Weights of a small image captioner.
Model: encoder norm layernorm, encoder num experts 64, decoder activation gelu.
Training: muon at rate 0.0018, 4100 steps.
Data: trained on patchworks of several textures, 5.4 epochs.
Rows from block 3 of the image encoder of a small image captioner, named by matrix and row number. Rows with one number within an expert belong to one neuron, the router's apart. Each number is 128 + 24 x the weight over its row's rms, rounded and kept within 0 to 255. All counts start at 0. Numbers have three digits each. After the name is the row's rms in percent of the matrix's.
Before each expert's rows are labels from the 100 images, of 14976, where the router gives the expert most weight on average: "strongest on" is what is common among them. Only what is clearly more common there than usual is listed. The data: patchworks of several textures. In brackets: how many of the 100.
# router: router (encoder.blocks.3.mlp.router.weight, 64x128, trained with AdamW), inputs 0-127
# up: expert up (encoder.blocks.3.mlp.up, 64x64x128), inputs 0-127
# down: expert down (encoder.blocks.3.mlp.down, 64x128x64, transposed), outputs 0-127

# expert 63
strongest on: white (86); patches: two (63)
router.63 096:119161112117121110094177141145126182132137103074148090167098132124134176124106150138113100114139153102100159128134124121095142097161159148125087121070147144083114144112125103156170096137158138107160112122113137132140094119145138095087135131120096100136153095090148129104128149131111136160133122098158125166132153154138111089173131141144112132158123119106162133093132143101121170116126
up.0 093:136154156101191137127111130147139138145139146186137157114139130130076110118128109072143104105141136151152167109080135135109157113142145164152123128098125163174173133124104103148168210109101108127129156119109128131157113125090127099161107133125157128161102145112125095131124125097128154112150144134127135142142120105140129123152167117145126123123106102137085149127139144110118141179081
down.0 107:112086137106133152145091131144122135152110138107175124098115151164155186126168145089164132105090094134167123165134102156150164115143146103133126132103112141118103117157148125098160142142151135112095127139115145176121127092080120139134128138157109132155119136127138146097172173128101142132105109092099098172137104122126148127144146176088128130100113085109141095149124147153129105170142
up.1 101:107061130082080116145150133076095124171134163103112121123124149093099132143162179117158147182126124159087108122133136124115142137135124123128165146110201161123164122108118141088142114133134135108123168127089153156103165123097136094107139141106104107162130126111180143105129130113156165134115115131142155112119113130115115150135173141126118116098151150121096134146107135116118126131153
down.1 104:173109107145134109130132141121117152159159118138106126121138111100165111071155096166099097105159141095068160135156128130112080143139143151107074127130113143112134117129155096132138112127163079101126147140152150128133147146158111128151174110130111124092133084153145129084094127118127132175118128143098115137162117125088151114114133150098178163152089139135155126142145128142114113096093
up.2 101:092125102137087124161154160143136105112107129184145128075141145153140126134117150106113125156115101109092146107130086100113148146124128142159141163103095130144108143144115133122143114114160145142076135126097166144096105119143147117124169108082138123145143120129116166179109146146106137146166099152140114140118164098139146120131074087165112103101101130128141085165123145108088151141169
down.2 089:064143112089112170127133100127155093087175108120115093106150130110144136143117125129123124127107152135123136146151106097137136146121107104115180135139175196126130102136133130072134150163119115094102138120127122151159099143114087152121110136110119163142167146162121146108099103179110164119165141133163105121108089100149106135147116136112111115149084139136120104089124126113118152095102
up.3 107:134181126136152150123118142136137185119126098090085129106129127122131121111130119152139119095149166138035100124179104104120133117115133114131164160146112113135099127089096127153128145140154122107142185134172135090102110144108145132085136163115101140125095142144121115101083140122149108113147151106126118102158104143108136129151182102139086140118136127121158113153152107116099114107122
down.3 101:105106106111093137144161130133111118151091098119144098150132129140165116119105110076127094111131101089136110147145071095179156144131121118115107117128111172122073153153084086115120101151152165143145141155138146114173114125169129124144115154127105172147169154113096119133118126053120151140124121107117153139088130135116122116126150149117134142124151135111161137121157114123149118149181
up.4 099:127070129095133162102151164125132138175118141154135095135161155106169136148134123143103122151131098130132155119127117130111116126095135179136109105128123145136097097080125080087123108116094122151084100130133188134156150146149090161133159125101137121136134154150133122120108113116097155124112103154151148189153084130124132084167102122138152150176126096134100123116156145111136156117128
down.4 106:152114151150132149185119135129150111106116115139194131120149133139129139106178111150170134150136131140133142079149158134126095143130116134123119097099088084114080122149122137075096169144145112157117155077114136179158112135105120133134113140130131104146160114163099137129121104104152133117129133116162159132114088130117100161133092095114078115117162101139085113143167150146119134098117
up.5 097:096166139129101096048138101132101126100094149092168142110133131111137139128109103164148126093116159116143102141117102142120106131093110144134107137135155156148131160150134156135147137154153121124129143134106125140082113153096158109109133122140135110121088156127136136150146113139167113102095169153101133127143151174146117106144134112092109166062119107086182161120140132156160164128128
down.5 107:164149113121123127078101129133132168125132119085134155108099160125105155110104100121149091151140124126152136170121099152108131121123100110159104110114134129120122125140105122168100121128146157123098132099101156110147113136142117141145129131157114068135080170105151128151102116108143193090167152133112130111124150186174174126135138172115099133127151115132117169118092135139147093146169
up.6 115:093140173159154112100087135164095088165105134088107121176146101132128138101083125091127135148162124125157115119107135141125129144102114107148154127092119171158121149149116110154140101112138168146176105135135132150108154143133147094118085136113102110115133131127147148165170169150102146120138106104120117135114122121153144100105062102127088164114101114122117136151123141112166149170106
down.6 103:127091172152124153113126139151160141149098163112135132102099164159144155131127116087146154125154149147104164125142121138119173130102088118136133130116122146092128133138137139148081121083130117130104081144143134087123137101128133136111170101099114110128118086125138124191085137114172140122131116081101091150128133185136141170140095182148097111146107125144126131153118123110079157125120
up.7 102:141118128150131108076138104154121143095155103125107118126100112149127126096123093141104118109173131168106111130138131137138120124133129126141035097135145130146158141101159119140118114121122165131159119110099126144114130122143096141169094120137098082130110154159164140148167148185121115180124156168067134084127123144131101081103125097150140125124100144131120131100171122110135149113120
down.7 115:143092076089198127102131129110128142089158128130149145117159170097120123116113165149118118107101127142096125168102150174095152122102073091147134133105151137121108123137135141122155102118105127171118134121100142129131117118147157153151110120156120070170078144129123111137151176142126107106124151144093118138134067168137137144116121131137115139110121140132138085167122102104141104114116
up.8 095:139114120155145138147144119088147093179079150147139167109142124155116133117133113149110096133127135111115149120126137126104125122138147092074153116099144149136128148123143117126142116087125113147128160152133137170051128144111121132094091147129078172108142125124143119158107124120137142113104095126152073107174154071087124144087169129161130148104134127132123150125141093161126109092098
down.8 086:097148163145118074122094152129116164115094126149094119117149149081128130093125137110137122107156135101104128099108148101169135096166110179126124107161105164141150106167157085131144139113128131139114132138149146113161143167117113079133118125113083099113144159150174142140131101110111142127157063147150102139130122127120112106146103119125114113154142089118139091147148146118076102094118
up.9 110:139130086160137116185112159096091105173115146122101146100159103061111139102125112135157158128102151152117156098109080130125094102108137154159119145094143118112139118144120102115142111159125109134098121129140075115095146084132143095149106104144107135139090157174156157097141125118146119133109100149138136153155118109121160122146120093136121138132155128156114142121125160138112186158159
down.9 107:120111148138143161145084123118146128150145140088115099141111127123138138131173084164120167143129136122138135102163111175110085120131150135119125125120063106138123149145170138162096111165170117133126137079121134083128136111171114146149164158122122168155151117156110134142115110123135134116143137140159166137100134140125151086126165112123127132147120102159063093089143138110153104161084
up.10 103:168114138108127149090135091099150108169094134067153110114115110135144160151144136119108132123119123143184139126136186131084084134131097096150113154136155102115161146129094106131116140142115128137137133162115154180089144117128129105120132137117108144124110153109150161075126094104106144094128176143155113142103091171118138123138139183125120152150098105138129138136087132137162101153132
down.10 107:152132180132119117146121117132144128151139160114169111135119083139107150134159162096140139115122147117195142139172134149127117164136133158125123113110115132112147065141124113110111150128156149119152120187148120123119119079106129136125125071111139141075120116162117120145117097148146132122099140143140124111144176177109129098132108157100089098110148062148098153099120092134122141146107
up.11 087:186164121119115171130095088151113136156133166106138131102131151113126112130091132102112132135128116124118152114100118123143070120163107153087144135183155136133147130100165129122105169094126156111134104143132129063114109138114139122093135131096127137119116147128123087080106139140175135134170112164137117106107116119146152181103139091122116103133099150106110141137193115133138138104152
down.11 093:122103095121148130129137148141136128154176107138072160148122099132084132136107100137127135128193115126091118152166133145120120121105107164115160124154088133126078132131095119127102127100123164153154136189098085124096121095133131098138149134130166127110119083108149132190156122117106151112127123135122161121121126168128117127157159158086132113143121130139086158158096106170141144132123

# expert 39
strongest on: patches: two (50)
router.39 088:156118120092129134173161129138097134105125137115157081091160097107152103130087113152102132156149135166106110093105147150149165107119133135104159095147110127104137146089118145109108149185117166144092131109143100158143141111098119164073110109118173102126138120178152115161146097127157116133097124126106145135112155137106148108157142135109152092153098123122149101105157094118128131091131
up.2 098:113168122111126121126160158145163169091152100080102090143133149125153135107144158142134104156092139086205133123104104084132106084101144148124192114136147150130124141142169116144160111083140127149124100099121100090145117178167135129126142100128127122116130097140115135111117122121135147143101156128104129111142108130109111115163131129115122163100173150134162140129119135159136091116093
down.2 105:155153137089107122066161095110133112121137155100120171167129120124143103112090109134092116122093084171117132107157161109184114146122123117126101112130145203134156107156094133110133140122098114108143141096086119125096157089119101131161113110128125102111136114092107152159114175113109105147154142141143130141126116086092108138103155135144141153149161115096148119163145125125120139137116
up.3 113:087152126153126175143091117122120167135115182125133152111132133078148076143132112178113136160139111092130153108138148130184117103127127115092126116111082135130106141126143112143105163143124134138103130159110110137158138136148134120122133145106155135116171074112099140089089118173181118129086125116183109097134111119122136130131110073148105166133124129151128132139162166154109135120127
down.3 105:148120108109127169095114178144104110180144124148110127135080122168141156137140140136121146095150125125115162160128119127102143126105144131106120109104107102139138152120167146130156139178160110094114150079127172171140122123113111119182155175165092096121132159091096145112175129137134159132085150120142135140137142146129130117098103141130146155151153087120180120106119103111151114121110
up.4 118:138140127153111133123107103120133163119152108059138139177140090098146139120151151106111120114129138152136124136111119172102126111095150119061111159117144144151100130119132107098116114146138123101144128177112167129141186070166135102115117159168137095124102174118148087141099109131121129120142116138193146107141145121115141124127130143125117156127139181134146129086085110105098136122118
down.4 116:161107136128144116111145117104117137150078153177132116138121152152118129113111155146094126105101130121146167163164173148135187108124157116088142141125126150131123138171124149146067133124201155152118104113138142134137106150136105125123094121144121141107154126116159101110155127160083170156121070109099106118116114134104093099113131123143130096107142138114140106116137128183118095164119
up.5 111:121113127101102115171101134087123096188105113152065109114155116127143138134158099128161112117150159136163095096119122175132074122103174123144120116147108123089137114103109151137150164139133148129123118132139136125103078158085096102119145112113133150119132184157140121147147146127128101111104111123147150116123130148128103098134114095117125119108077124151163143081126144109101182112113
down.5 113:056143123120075127139166154109146079103128102168097124123153107122130116156159141160151157161129127158140126108082138143124157180124137163106154110139111137122126157130161131136155152106126136150154098109113104141123100116136099120089130138147131172144146126120117138196134115151127078099123100148147140062116113081156123110153140104137139179129139122155132125126133120148126140116111
up.6 101:111153137167146110101132135117126133099134114099140113146153123119134176125140127076131125094143144139149129130139153124110104141119196127123115169130083092142150140098128146121134153157131112152140129140132110139110158117141090131133122123145124131123100104115121137189164123086132124121148130131090139150129122134086136108180225091132116164114116125154102132097138147075116111087081
down.6 094:161162161125117125118102156098173069087082143112153117171095147126137137152132138088157132162136159124149153113088123130138131137130129121079138162157104136109079168129136125126079114109153123087117119128147088102134112106105179137146089160172127115119157123128114140100114117121093132131109151150130102127130143104106119105132147137119105145138198140117136141126119123140123149151180
up.7 109:171128142129109133117114077109141122151128138084122149151163122161095134170145148141135114136170142156095126123092130106127083165115145144102147121127116104124141184087135133157166161118127129081119136125108110170129087087136164106109099147152093163140110146128078085126134112140138112076111120147100154103147146111120076156138089091119114101109124122158126126152129117135139136103132
down.7 103:113130098156108146117112135099091107170135165123135121127102128151116179164163066116139132087125133092117105154123145130143149125148163127076141125126129127145108138096142113156094106112108122165104145152160089166157128132105137154109113118118133126159131121126197111152126124142110086128119125142136146107156110111104098157081093141113108152169120070152090128103112117133144095162115
up.8 096:151154122125101152129107109121146143112126112104096113123137131124116114172136123157137123115130135123138094118120103146110106122114164101172138149148185168145137108099141088143111161105159080150104111151101066130126081168131157139109096104096158148075124091133125184150095099114133158150126104138109133116108162151143129167127114134125132115170140137133086138116100119134188103116135
down.8 095:119134133115154170140112138119146104141098088083133138118122171090114114122136124102131144127127143099125121162139144162129134134120093101131188094098117137119127094097115110146118114132137097126134118155109166164107169143146162090118114101111126109143121185083112140116169171091094110120145181101136130110100134096093139146109126111132142145070111136169178142104159138095134112116128
up.9 091:153149129123145121150134151120152125116141142130123184155127088141100116106185109153143117168112106138121170132139073129150135116168165103113099127124126117140144146115155112127135114082111123180132098182125137129095148092148198135126141138113140137126138117102120140074136114125151079111105113130108116151128095147151132150140097154125131128137126117158064138132162104131149143067148
down.9 094:155101170141158111120088126083106145179093114140209124139118104097095091137144132109129127170137139108126171140093150167092147113111093148166158090133162126106143122132140163135129092151120142149113087104132081137112136087096118113135119127139119126110153093104127101151146089145101147131158132159068139125129127141116126130158125152108119144129130127111111139172140100135120137124112
up.10 098:128161068129180131113155103160148109138137120152125125180087179101119140133159104143121173075145133123134091130110133160112124111112136104115149112106145095120150149145138133141114120143099132179153126109106121142090186165109161097132171128126112141100145143173116115124106145114125141103162119104131126111133157120132094158122106136143093148097146148111117125088136144084130121084160
down.10 093:096147172155103126129124132121104134113083111117159129117141125131132151123122091138121094158142112104137074139087136146111144096161156114159122146105105104136136105117130073166134096134115137122113131155125127112101119131101082163169118085190112163119102117105113118117124123138101124108133141138118142171139151086168181156125126160114141109139142080080074113109127100122134143159107
up.11 094:157128132177120122151173129096091121156091158147109127098135103173114102127127109094142147130156118097131134152167144120130128152158130119100143117130110139127142122115151101157089114122090150160132149092104119145142121101105126098105098138112126173154133146119151119103140108128146140168139140093155143120134117149138110156127042146108142106162139181099095134117122153121077132065118
down.11 094:113128137128149120169125131136093139096164119119122125135114152107097132143124127142130103132169115100090179107106119136105178133129142120140180105074101147117125156105095129077163089129098116130105102145131147110177127149103092133103168116142118112114119104110125089141109126137147166142125134104076152101133134121148107112160105132098142143131087159097125116149179064124124162103127
up.12 112:116122196121155132146126114102110132145162080128190148143118135140126110147110099103095141152122126107109133162085144156132146114114160115143116116161184167166134174137102084134118134123117130147138099087162077140142149120128146119137100101136115105085112117118106133148115124101144122100086112143098099118104130124162152106128152150189128110120160133131143112160168134124123096163116
down.12 108:135107133167138140156151188136147056140131151141141127116126164116116149115151170127132169099113122103100138146184128124156128127161084088150126088101109115106112149085121145094130113156155145145151114124136139094106131142133132122098182096103131128134095119134153138076109110134088133121099166075107119156145117131121123174148118137130125172160146156112111147120145139109151130148145
up.13 097:127118124134119141141092188116103170144134155110099131098147154132136117105096108158116102120159130160107134104153172094148131151123109079099139130136114105131104107169149062143143144117169123152089144162109123137095157138117104130178134177121121111123096180098145074110136138145104131129111136130115109120138105157122137100124147110096146163134137155125139100119136071089136145128109
down.13 098:127109127123126169099161130151115162130119168099118137154100141094137105137105173106099122176139173148130129132105143084134169171097072122119109111164203121145140102160138132109102129107134182158110088140084153118098163150142136078118149101093135130142156134144125151099138131124120133119161116165097120152108120154134123127113105169138141143132130136132164117112155122118112141118125

# expert 57
strongest on: patches: two (60)
router.57 101:158128091099107149148156146172133144136103112112159116125156120153148155096139100130151143117128143140134102133162169103131129094153142112122178141118156137129113133110148130074172132147114182166101102110115124098161085136095096135129093143129176154136103129149152124106137117115125159137108138129143130155112114157130148148119134160092069115159091132128081084111164125115126111084158
up.0 093:104164092127123097116155104143144134101080127146108129132133118124122123154112118123136125124119094148103115148113108108108134139158068128101172114108082150145137153094184122130148132114139132174135175143096093162126123128189148100125127129147098127118160141062139121074107161140155151142113125109096129122158122159141112114090141134153151128130154148177106167114121135107159143164127
down.0 090:135142090165109140135111165128130129181139140162126111123116119126133153101124099103118138160132165152124135126100123120115111146152174140111117127145163144085108145146145143124116102125133156133152119107133119154162122128095104128092115141149150103091126058078100134144088175098148130159087132152158125153139127171159141133114127138124132092177119115064094113106115132161139105098083
up.1 094:180137171110136116110118073108123194095105132121145107132132145102122121106106154112118117087150111156144144155134154163120148175129130118160095131132132137147113162145101076110134168126107105132094128093092095158143137133126114136090126105113130160144155107127174096114115137127096140155092115136141103134166098165131146129189123147185124141112140182128119121124128128106139119137137
down.1 102:105152088095134121101138119159126142113140128093134138121120134156117137119119132085070132156115122186130107099126120137142117150149107098082144108081127076097122117173154145139143159118161154137105123108136118169121163133101091134161112133139136099125100130110135142144110113149138095091124142066146082164140123134138172128131168135128141162166126123115109167150159134118127161129183
up.2 106:095094125096152147138110111135147115126141120182141145117171140114125164131103109131152118119144094101209140129120128179122106120142091106150152102130130143135112147094153088146089159119136113144145139163129105155133111141124113065113130119117112168173103116095116117096113143129166101113162115143161150143064126135159092103096087113143135095135131139144129157153115141126152130134112
down.2 094:086125119125150126125132136140122155149134162124134190139124123140112162092150110165148131089120140161113114125109105123128106139138105143146131107152152138100141097128133173129138131123106147106124126123144125118145122161171157159116126137127119115074121120101175114151152115141139125126130062063140100094164098160153180089093160143140137176133080114115092154122136136139114168101092
up.3 093:144102170155146117127118130099172150124090127149088129143130091090168121144070109117099117086134161125119111120160171117170085137138165127119123173134097135122119114101142112152111145098144164130136127158195152101146112109089090143128077164119119122104157107149164115100095129118118123098101130132100127129098100090139132175148125129164143122137151115136142120135119131128098142111136
down.3 097:115140140114162171142129186139148144092145126142092135154139139130133125129153110114106079097100083154108138147136106143164113106087137116134136114149111125137126122153155091138164149082128096131099129140167145119163119143174125104138121165138159111117136107138132121141078140160170090084121165107130144151144139105131098118141165116103100140126109114134173141082126156167068105122141
up.4 093:132109148148196094138073132118129102151165093133125114098111149124131166151095140119090136123134154123121117161130067119109130146135125131148099097135101128152138094127174160109107142137156131108127135120130123129140147105129164162110102115164143131150164082151149154113183131076136104118145116080096083154138093144143109169117136156142100112141113118102122149162097117107145125145109
down.4 098:123104177129085132134107093091136106143100145171109105152134120123114111146125115100143160125169167133120138124115118118135089106090109130120093124154097143147137141121128105160094085121147141160124112131138111139107135126118111130106106084127143109179130158133144131139149121136156109140093118168106170201132095122093151164105114089116120133140171180105165145164169142088130123141133
up.5 100:171102114133140154129102112108138133128156109121150138108133131150124116114111152126119166124132155129107087097135102069090142082164144130169156150175143148161108085148138178109111153156136111157118102112135143108124099150074126129150142111153151100117168134063103177114123124138107127138164080129116106138141147173141116127148141099108100133109133121086116130157155135107161110118121
down.5 093:146117133138125117118100119100111138150141147150155143131144113086125113194116118196083124127148167081125108171130157130125097097134126168140131117114099125157120163154098147106105157121141125102128107148102082094103116129160145157120124151151129111154137100136124109146109128155090121167111075172101094145142131150158162108125100122159159098140134139122098128111106105158122152081119
up.6 113:150118084153114166125120127124122080199140111119140112122129128122130085137160129136112130125113108137174092099146133124122103138173131111146126124168128146154102135113135149120130133140111155137130175110123150117140121161150128141144165100130131092109065140145143174109119111148140086143083137107098082154127103117153150126129116120090133149162137106091122104117111152096200152143173
down.6 107:084135134175167140127110126132132106135138095127105164108122117117095132147109115164118119109089122138139116117084135141167082127170111130139084103117145110108134083164130144171123122091123132101179106102099085148108092139142144166130105117141157107112139190091124152121125107115124110147165136111147146118107192134121124099138076130115115064117157111126114133129145119109146124137140
up.7 094:138080136125119153163134139166153101147154120123135157055136116107124125130179124113105144112125108115130124107178164124161109134118159102170134124125102107125148154185122155132136125113178136147116138089149164133114078129121117152141124118139154122120127112133111129097097130127137138163159115133131108097088128156141143144148159154111129155111107174125107099197097137103117101079155
down.7 090:163144122119101107120143156105107125093142094119167166087120164150101134122073126139135084123122167109148122128097104053118112156140092133111120121121150093106162107150110176126134151130136146127133161141138116132121139150119164159148133101133113141132124141136129173110130144139128144113120094135159104148098134140145090139154124176113130138088166181127146160148078153099151107156161
up.8 067:164122123151116135147121121142155127115151113168154169113127115118085137142141091126168110102147102096136130116140192140136122141133142125122140116124093110137157136160120096182106134127161079109161140157153120167160122134109140112131121115102114134152116129146106112115173095146152124158100115081143069149088094115153105140110098129093194155117119127145115101152110122112113080157138
down.8 085:126128129125123144125108158163147117105089091134147157099127125142136117104104125135149110098101130154160144139126125126129137087156133075116122134117121113094124117145171157121119122149071168120151110123100165130094103126181143141138122100166144135122099172177135133115142145113151103196103123118152176140091126132146147176134067137126121170134152142137150148099137132085156112099148
up.9 097:111119148133157135099108114123110119159109068130113101191142109109103169173135149135158085130121141098125130142120130127142110142143108096139205127142167113118124112120153111119123156152182138096094121121126125136096167121141145094086149129146165108139125118138098133157097134090072135147142111143159146113151109134137118157114120104134156104126131126074125174115111105119115142139082
down.9 090:092137112135134123110115128115119144093113145083081161188107112132138148119161151100102135095130112112088135114136142124115171115110101141126124107165164141100147156105146176112166146094127094133107112118100137162186099093115140110117153135150149100096145126121118132145107113125133117101114108150071132135167117181111195105132115096177103132115114144147126119136122123134158147121143
up.10 093:160156152141157141105190154117153135141123117135095145128110143154122136134128087118116078115126108198131084151124156116132146119085153127151119131131075107149119104155135132080107123123173130126123123106077111124107080134127130105135139113166130138113147162147150138116137101142155085148095102122096128169128129090102115160088116130116134129170148137108101123180110174128112137113117
down.10 094:137136150110160107156120150121152152153125152144136141100143126098174127171115132142109118142115135148153115143128090193097163081154104133098169108150177095123116096132124086118147143159117142111136143139141114148129112134126136138156110146077095157173161126098142145116121151089104147147151075162136090181113095098153155165117145150107111130106124115146112121132114103163149123112141
up.11 110:142096102151102110122098134129111168123154124154138163146135123168109126095136106105134141172145130152111153131176100126136156123159135118138154099130145107106106121142067161093176144140117126113118120142120119109139153115128131181206104137148108118084121130100122097096101128148154095098134103119128102113148130139141147088126113126162115123132147114091122137152127167086100184121171
down.11 114:068118122139113140114126147122093084108136185125167118108155140146110123131097112190168148177109134075127136135123137131088139150132154115152164145131174144139117120136124118152125158100141107112131146150131077145141089129113138132150130115082111133125148148144107147164159145116135086118121135107141151138123213138111102136131177094102127130131104120110136123114137108135140074134117

# expert 34
strongest on: plaid (100); centre pattern: plaid (60); patches: two (55)
router.34 110:157113097111117142112134123083149132136099132103163115052147151146151148121103124147135108133127103129091117135180110087088138116123137170120133090130142139153169111159098144153094118141126148158122134132144124110133111166141094117170130149141125161163134146139125115103095114125164164092121152092167121104138116109097125169172094161123132166142119121120146106139146130098090104151175
up.0 099:112104082078174119148120103146096140116153081134113140116138116106160126147122116143170161170113110089133142098111128126128082163062142151110137156116134186127130137109127142113135141151099122113156131145098087159123154116131177134076174102122139136154142110115125142131123161084173117107165132153110157122144112112168122120139113092159138126106112151145131137151104146116137128126097
down.0 101:101132126133131153137118098112092125153129135154130124127122152108128103164127110123100148137105101117151162138129118126135147163134132096118176153141124165124152147143132127142131150128123138115134118162165142132117167101136131150126166084098131095082099117119154102146203159157142131142106136106081097103163110131136144123092239086138096151120113112146101127128116126112141101111108
up.1 091:130126136084108105116159142144109137121132105106105092114113166121132116146142128115173099097135109110158158120125107127165111119122200098105124151124135106089134123109100103133162144143105100129129138141139169152145143082069122103145133086118129157112142162102157144136131153155122134178120096116135138111127141125149106124146152151112140171086140179087102106125104136186120166165124
down.1 087:127126150115101136122054079099115106160160111139103130147138104118116114161143137139163120074139147104185154151154114137107132106074120153137149111142098152122131099146111134099158107140118141151112130143124166129121136121154163126096144138132141109081161108128120114127129143130107156093118172088101092160127141113111095177121147142124143153130170116109181113156130171128149142157145
up.2 086:130095126149158155154114099134144126063121081146127117108091114154109092163145138129125118171136111153161122114137137126106109099172165122131146133131157168128149120135141140133093168159129133110116099127101171128141135077129122140171147102090145093118162120100111116152130173152136152157114160171136124092155182110150113134108145100157136110116150120145119119119148177120105164128096
down.2 089:125102103130095120166112115117104149140153172119129132097138144149110134141144106132175106158137131114123148138127102182137161100125131103123146136148117130116116082107139123111176097149157091164131147088113147175155119099132115138175140160105121103163142165124132159178157129134129137179161139088064115130131131112104117155139129149157136140134133163114069112108137133117146130083100
up.3 095:140114112104113097169147100159123138104142159151092079083151142110135122140192092098152145132140126085159107107135153137129141099116134127126130123196107144163164085151121117116142108120134092132130104144102136153150137138093104134156146153106129103140157120133127140081158166115140113128129104113075128174132107106133121143172144168116139093137122127121135101119121160138098170138089
down.3 103:183132155107089164102138083120136127127111144112131098113174122129144152120133142098138094120174119080118136127163124158165105150112111123177119128121106112118101129122111093097162085120118094143141091137128069125105120176109102173127113112140113140132121142118112145149128140139163113122171173126107119134116140174133101162106148131133120131100139157082136160075090120141123148150144
up.4 102:131107129152119123119126171133111139200131102110130135103147103135189108119115127125140124125110129150131121121120077154128120150167104121094127108162126119169088136087140080122118144160110105119082120128117136119091139099129142167158091148130107133160152073155130131117130130134153119167109100148127070123119120171153139156106131105196116140137119122101142151148149127113080106142094
down.4 101:122125131147111128164100172137180070118144112122131137153120134126138123154111097128168113110102115139153124130123133135099119162126131139121129164130120127045151131124139121129107137120132114091165104138154139153130131119128183121124104110135140099171093100081144136176124154120140086106134135126150138161175136160162121122113156130124090128140121200138109130157097112070150149116102
up.5 094:142113129111150123116130118148127170162116145128145089126154126122152115093155096161165097155140120143113165113079095139107118122154114172123118086141140112107131129117152108110161119125144133129094142145127141140182097130122103118112128079145124127106178148121135139119144111140107157180125083168110148130142132182119158136162134146119046083167130107113141115108115108111141127154090
down.5 098:174172164179168117127111142149146142109123093122149116130108166144120140134093110158121116122160157147147064120124137122109090139147133083091150138135125128112107116131110122172113131104163134147150099136116099143128200119076128104107116098161119142128134126132148158138140149090124081105096149133105141160126118180125101144128116112175113082091130128133158116140130108115116097141120
up.6 100:100128087118090137138105123138094141132116113160155163079133164161146091090137100180139089153152121134090109149131159152109103130114134161155070094148144151142178136092153144127132137149129151155109121148137144141179086112096142149080110106132097143133159134111114136160116106112101114087126138121089168132099113109140160144133124104138100146121139110125167128119150148124159137108128
down.6 092:132196179140141089087122194140148114113100126135103159109125159158113146162137100136154108149144136099126101147123133112159167134119154092086088141132125130119120138137133149124120137115125113112103084139089089109133106112091138106146130082139122138132129161076120108137152138154111113171114147111129130149140088101113099130129136140065145130095117149151113133120142074155144101144142
up.7 090:134084092125120144151174129131137092180106099108087117143135117124184148099090154163145152102131132135113139171126127127165165119117139124110176130094143116116151146105109167116114142122112139076112129100110129110137101150150143080101117136122124140123143117131132157150161134156141100156138117116142098107167099176150126086123183090120118090127112147152135138146123119119123175112087
down.7 094:119155133091167127128116085103120126155141172122091184124143120134121122113135145134143078127097146138104101180156157113088124117150155126155160145107147134124112135120150152130164118133115116106105123131139136116106155114142142139117140120143156105133099108156105186154107156158127092152113112125103130132092102102093121110135115099109082112112167166111137127151059180086146164134132
up.8 095:103145142163090106150112184144164120147098132134110142115120149108177115142155133143143137102128103118112156114130125140138100119135112111117108156118108094125104172159064131115109176148125140163127111120127123123127102131125126119120180104120156057131124117145137116115141125126098126162139145107154132130112098126119127112166122128156145159126087059114160107164098180141156132108183
down.8 102:097130145107142121108150144146123172134143128115118155110112157149111111121134117129103090156100145163164140102144143145141140113170155141106140130100111140107118137176073121134096124112103155078116113129064141113076126088130088134088152128103171158158093131139110147128071175130080136123112105135107129126135107126108164140136119134113118095152078129142107153118102109106125166109133
up.9 112:108164162115079110114106092109120129097109086127157095138130133171119110127156113149131135074099096115172170152090154154146135154111128122111086106114105095153140126108136107115126117153122118123142115103157071124125155129124118097074137141135142129135138122142128186153125155134150166138099147137169116145090146160129145101155114154157104147105142092141136145163129103078114146119106
down.9 108:146119128127106093154160048151148151061115144135142123111103136141158103159149176107112142121120150112129102123114112108103137107204148120120159085126140116107134136125086087127115178147127134159134121133128163112107134124164132127105154093077153124112157148123143147120099138114115153099142167150142106108144106123152118129160090120095107122130094154169148114135142142140132095135124
up.10 105:163099138122103163128129135141147095183112120144090130133160118107162122136165139154187119113117096188136157094139102135087102152151107151109082130146134097129101159137086112129133114149145109109116144131133117148130079157125160129126159094138156094165151141138151100153121106123138143160119127114103126142150102144100145139108074104090082149134096097102124111110110143111153145124154
down.10 107:123136132121140155142167178130182134118138102117125139124086135154136145132141142185155103163131126149142115101154126136099125147110147148147154137184139111101073132190142156144108151103129126113110129143118147109092124118117160152157116121134124108118085170149140117156119118074107122073101104162161125175101138153139139137103136119136130052125117121139131121147126122137088120152109
up.11 100:146142113130125136125089123130138134129128126120119168127123156160135148160182130165131149130105124142159145126107129134099130138121135155119120135110160095120103101121094108141171158171138118143107111097156120112134093129123107098147142166187078128161125149118110112122101157067127139099145141108107133118176131133121194077103081140119107143080108140105153100095126136105116164166156
down.11 096:134116134134088136091128115125172128162108090119144143074120062160126097139141156176126084100137086146125129121143148111113107136155131141114129131160128087099083113163107124141110152113150120116105136166160146112125095181160114112107133143142140127125129125129145100131158094119081134178132102099123139160160132154157128176123136143110143134097110109116154147130127149122129166187141